python train.py --encoder_arch="convnext_v2" --encoder_patch_size=[8, 8] --text_encoder_mlp_ratio=4 --text_encoder_bias="all" --text_encoder_qk_norm=false --orthogonalizer="newton_schulz_5" --l1_shrink=0.03 --epochs=12.3 --adamw_weight_decay_other_params=0.05
Rows from block 3 of the image encoder of a small contrastive image-text model, named by matrix and row number. Rows with one number belong to one neuron. Each number is 128 + 24 x the weight over its row's rms, rounded and kept within 0 to 255. All counts start at 0. Numbers have three digits each. After the name is the row's rms in percent of the matrix's.
Before each neuron's rows are labels from the 100 images, of 14976, where the neuron reaches its largest size: "top examples" is what is common among them; "patch colour" is the nearest of a few named colours to the mean colour under the peak. Only what is clearly more common there than usual is listed. The data: made-up ball-and-stick molecule models.
# gate: MLP gate (encoder.blocks.3.mlp.gate.weight, 384x192), inputs 96-191
# fc1: MLP up (encoder.blocks.3.mlp.fc1.weight, 384x192), inputs 96-191
# fc2: MLP down (encoder.blocks.3.mlp.fc2.weight, 192x384, transposed), outputs 96-191

top examples: space-filling
patch colour: white
gate.237 184:098128128128128128128128128128128128128128128128128128128128128128128128128128128128128128128203128128128128128128128128128128128128128128128128128128128128128128128128128128128128128000128128128128128128128128128128128128128128128128128128128129128128128128128128128128128149128128128128
fc1.237 213:023128128128128128128128128128128128128128128128128128128128128128128128128128128128128128128128128128128128128128128128128128128128128128128128128128128128128128128128128128128128128000128128128128128128128128128128128128128128128128128128128215128128128128128128128128128128128128128128
fc2.237 053:129132128129129128128121128131126128129132128145124129128128128128128130127128124128122128128122133128131128131128128128128129128128127128131128114116128000133128128128128128128125128128130128128128128128128128128128128128129127128128128134127128128128128129128128128129128127128135131128

top examples: space-filling; branched; balls: twelve
patch colour: brown
gate.44 154:128128128128128128128128128128128128128124128128128128128106128128128128128128128128128128128128128128128128128128128128128128128128128128128128128128128123128128128128128128128128255128128128128128128128128128128128128128128128128128128128128128128128128128128128128128128129128128128128
fc1.44 107:128128128128128128128128128128128128128122128128128128128089128128128128128128128128128128128128128128128128128128128128128128128128128128128128128128128107128128128128128128128128255128128128128128128128128128128128128128130128128128128128128128128128128128128128128128128129128128128128
fc2.44 386:128128128128128128128128128128128128126128128128128128128092128128128128128128128128128128128128124128128128128128128128128128128128128128129128128128128128128128128128128128128128128128128128128141128128128128128128128128128134128128134128128128146128128128128128128124128128128128128128

top examples: green ball; space-filling
patch colour: green
gate.372 544:128128128128128128128128128128128128128128128128128128128128128128128128128128128128128128128128128128128128128128128128128128128128128128128128128128128128128128128128128128128128128128128128128128128128128128128128128128128128128128128128128128128128128128128128128128128128128128128128
fc1.372 265:127128128129255128128128128128128128128128128128128128128128128128128128128128128128125128128128128128128128128128128128128128128128128128128128128128128128128128128128128128128128128128128128128128128128128128128128128128128128128128255128128128128128128128128128128128128128128128128128
fc2.372 477:128128128128231128128128128128128128128128130128128128128128128128128128128128128128128128128128131128128128128128128128128128128128128128128128128128128128128128128128128128128128128128128128128128128128128128000128128128128128128128143128128128128128128128128128128128128128128128128128

top examples: green ball; dark backdrop
patch colour: brown
gate.179 182:128128128255128128128128128128128128128128128128128128128128128128128128128128128128046128128128128128128128128128128128128128128128128128128128128128128128128128128128128128128128129128128128128128128128128128128128128128128128128128128128128128128128128128128128128128128131128128128128
fc1.179 203:128128128255128128128128128128128128128128128128128128128128128128128128128128128128060128128128128128128128128128128128128128128128128128128128128128128128128128128128128128128128128128128128128128128128128128129128128128128128128128128128128128128128128128128128128128128129128128128128
fc2.179 180:128128128000128128128128128128128128128152128128128128126128137128128128128128128128128128128128128128128128128128128128128128128001128128128128128128128104128128128128128128125128127128128128128128128128128128074128128128128128128128128128128128128128128128128128128128128126128128128128

top examples: small balls on sticks
patch colour: white
gate.65 300:128128128128128128128128128128128128128128128128128128128128128128066128128128128128128128128128128128128128128128128128255128128128128128128128128126128128128128128128128128128128128128128128128128128128128128128128128128128128128128128128128128128128128128128128128128128140128128128128
fc1.65 567:128128128128128128128128128128128128128128128128128128128127128128128128128128128128128128128128128128128128128128128128128128128128128128128128128000128128128128128128128128128128128128128128128128128128128128128128128128128128128128128128128128128128128128128128128128128128128128128128
fc2.65 173:128128128128128128128128128128128128128000128128128128128128000128128128128128128128128128174128125128128128128128128128128128128128128128128128128131128255128128128128128128128128128128128128128128128128128128121128128128128128128128128128128128128128128128128128128128128127128128128128

top examples: balls and sticks; balls: four; balls: three
patch colour: brown; grey
gate.174 179:129128128001128128128128128128128128128128128128128128128128128128128128128128128128128128128128128128128128128128128128128128128128128128128128128128128120128128128128128128156128127128128128128128128128128128120128128128128128128128128128128128128128128128128128133128128128128128128128
fc1.174 228:255128128128128128128128128128128128128131128128128128128128128128128128128128128128225128128128128128128128128128128128128128128128128128128128128128128056128128128128128128128128170128128128128128128128128128255128128128129128128128128128128128128128128128128128128128128128128128128128
fc2.174 375:128128128128128128128128128128128128128128121128128128128128129128128128128128128128128128092128128128128128128128128128128128128128128128128128128000128128128128128128128128128128130128128128128128128128128128107128128128128128128128128128128128128128128128128128128128128128165128128128

top examples: small balls on sticks
patch colour: brown
gate.228 181:120128128000128128128230128128128128128128128128128128128128128128128128128128128128128128128128128128128128128128128128128128128128128128128128128128128128128128128128128128255128128128128128129128128128128128128128128128128128128128128128128132128128128128128128128128128131128128128128
fc1.228 208:126128128000128128128131128128128128128128128128128128128128128128128128128128128128128128128128128128128128128128128128128128128128128128128128128128128129128128128128128128176128128128128128000128128128128128128128128128128128128128128128128128128128128128128128128128128130128128128128
fc2.228 242:128128128156128128128128128128128128129128042128129128000128128128019128128128128128128128128128125128128128128128128128128128128128128128128128128113128128128128128128128128128128128128128128128128128128128128000128128128128128128128128128128128128128128128128128128128128128128129128127

top examples: space-filling; balls: three; balls: five
patch colour: grey; brown
gate.0 193:128128128128128128128128128128128128128128128128128128128128128128128128128128128128128128128128128128128128128128128128128128128128128128128128128128128129128128128128128128128128128128128128128128128128128128128128128128128128128128128128128128128128128128128128128128128128128128128128
fc1.0 194:128128128128128128128128128128128128128128128128128128128128128128128128128128128128128128128128128128128128128128128128128128128128128128128128128128128128128128128128128128128128128128128128128128128128128128128128128128128128128128128128128128128128128128128128128128128128128128128128
fc2.0 017:128128128128128128128128129128128128131126128128128128128128127128128128128128128133128123113128128128128128128128128128128128128128128128128128128128128167128128128128128128128128109128128128128128128128128128110128128128134128128128128128128128127128128128129128128143128131128128128124

top examples: orange ball
patch colour: black
gate.280 208:128128128128128128128128128128128128128128128128128128128128128128128128128128128128128128128128128128128128128128128128128128128128128128128128128128128128128128128128128128128128128128128128128128128128128128128128128128128128128128128128128127128128128128128128128128128128128128128128
fc1.280 227:128128128128128128128128128128128128128128128128128128128128128128128128128128128128128128128128128128128128128128128128128128128128128128128128128128128128128128128128128128128128128128128128128128128128128128128128128128128128128128128128128128128128128128128128128128128128128128128128
fc2.280 007:102128128128128128128128128128128128128128128128128128128128128128130129113128128128127128128128128128129128128128128128128128128128128128128128128128111128128128128128128128129128128128128128127128126128128128128128128128128128128128128128128126128128128128128128129128128128128128128128

top examples: small balls on sticks
patch colour: pink; brown
gate.175 120:128128128128128128128119128128128128128128128128128128128128128128114128128128128128128128128128128128128128128128128128128128128128128128128128128128128112128128128128128128130128128128128128255128128128128128128128128128128128128128128128128128128128128128128128128128128128128128128128
fc1.175 146:128128128128128128128128128128128128128128128128128128128128128128126128128128128128128128128128128128128128128128128128128128128128128128128128128128128128128128128128128128129128128128128128255128128128128128128128128128128128128128128128128128128128128128128128128128128128128128128128
fc2.175 344:130128128128128128128128128128128128128128128128128128128131128128128128128128127128127128128128127128128128128128128128141128128128128128128128128128128128128128128128128128109128128128128128128128128128128127236128128128128128128128128128128128126126128127128128128128129128126127128128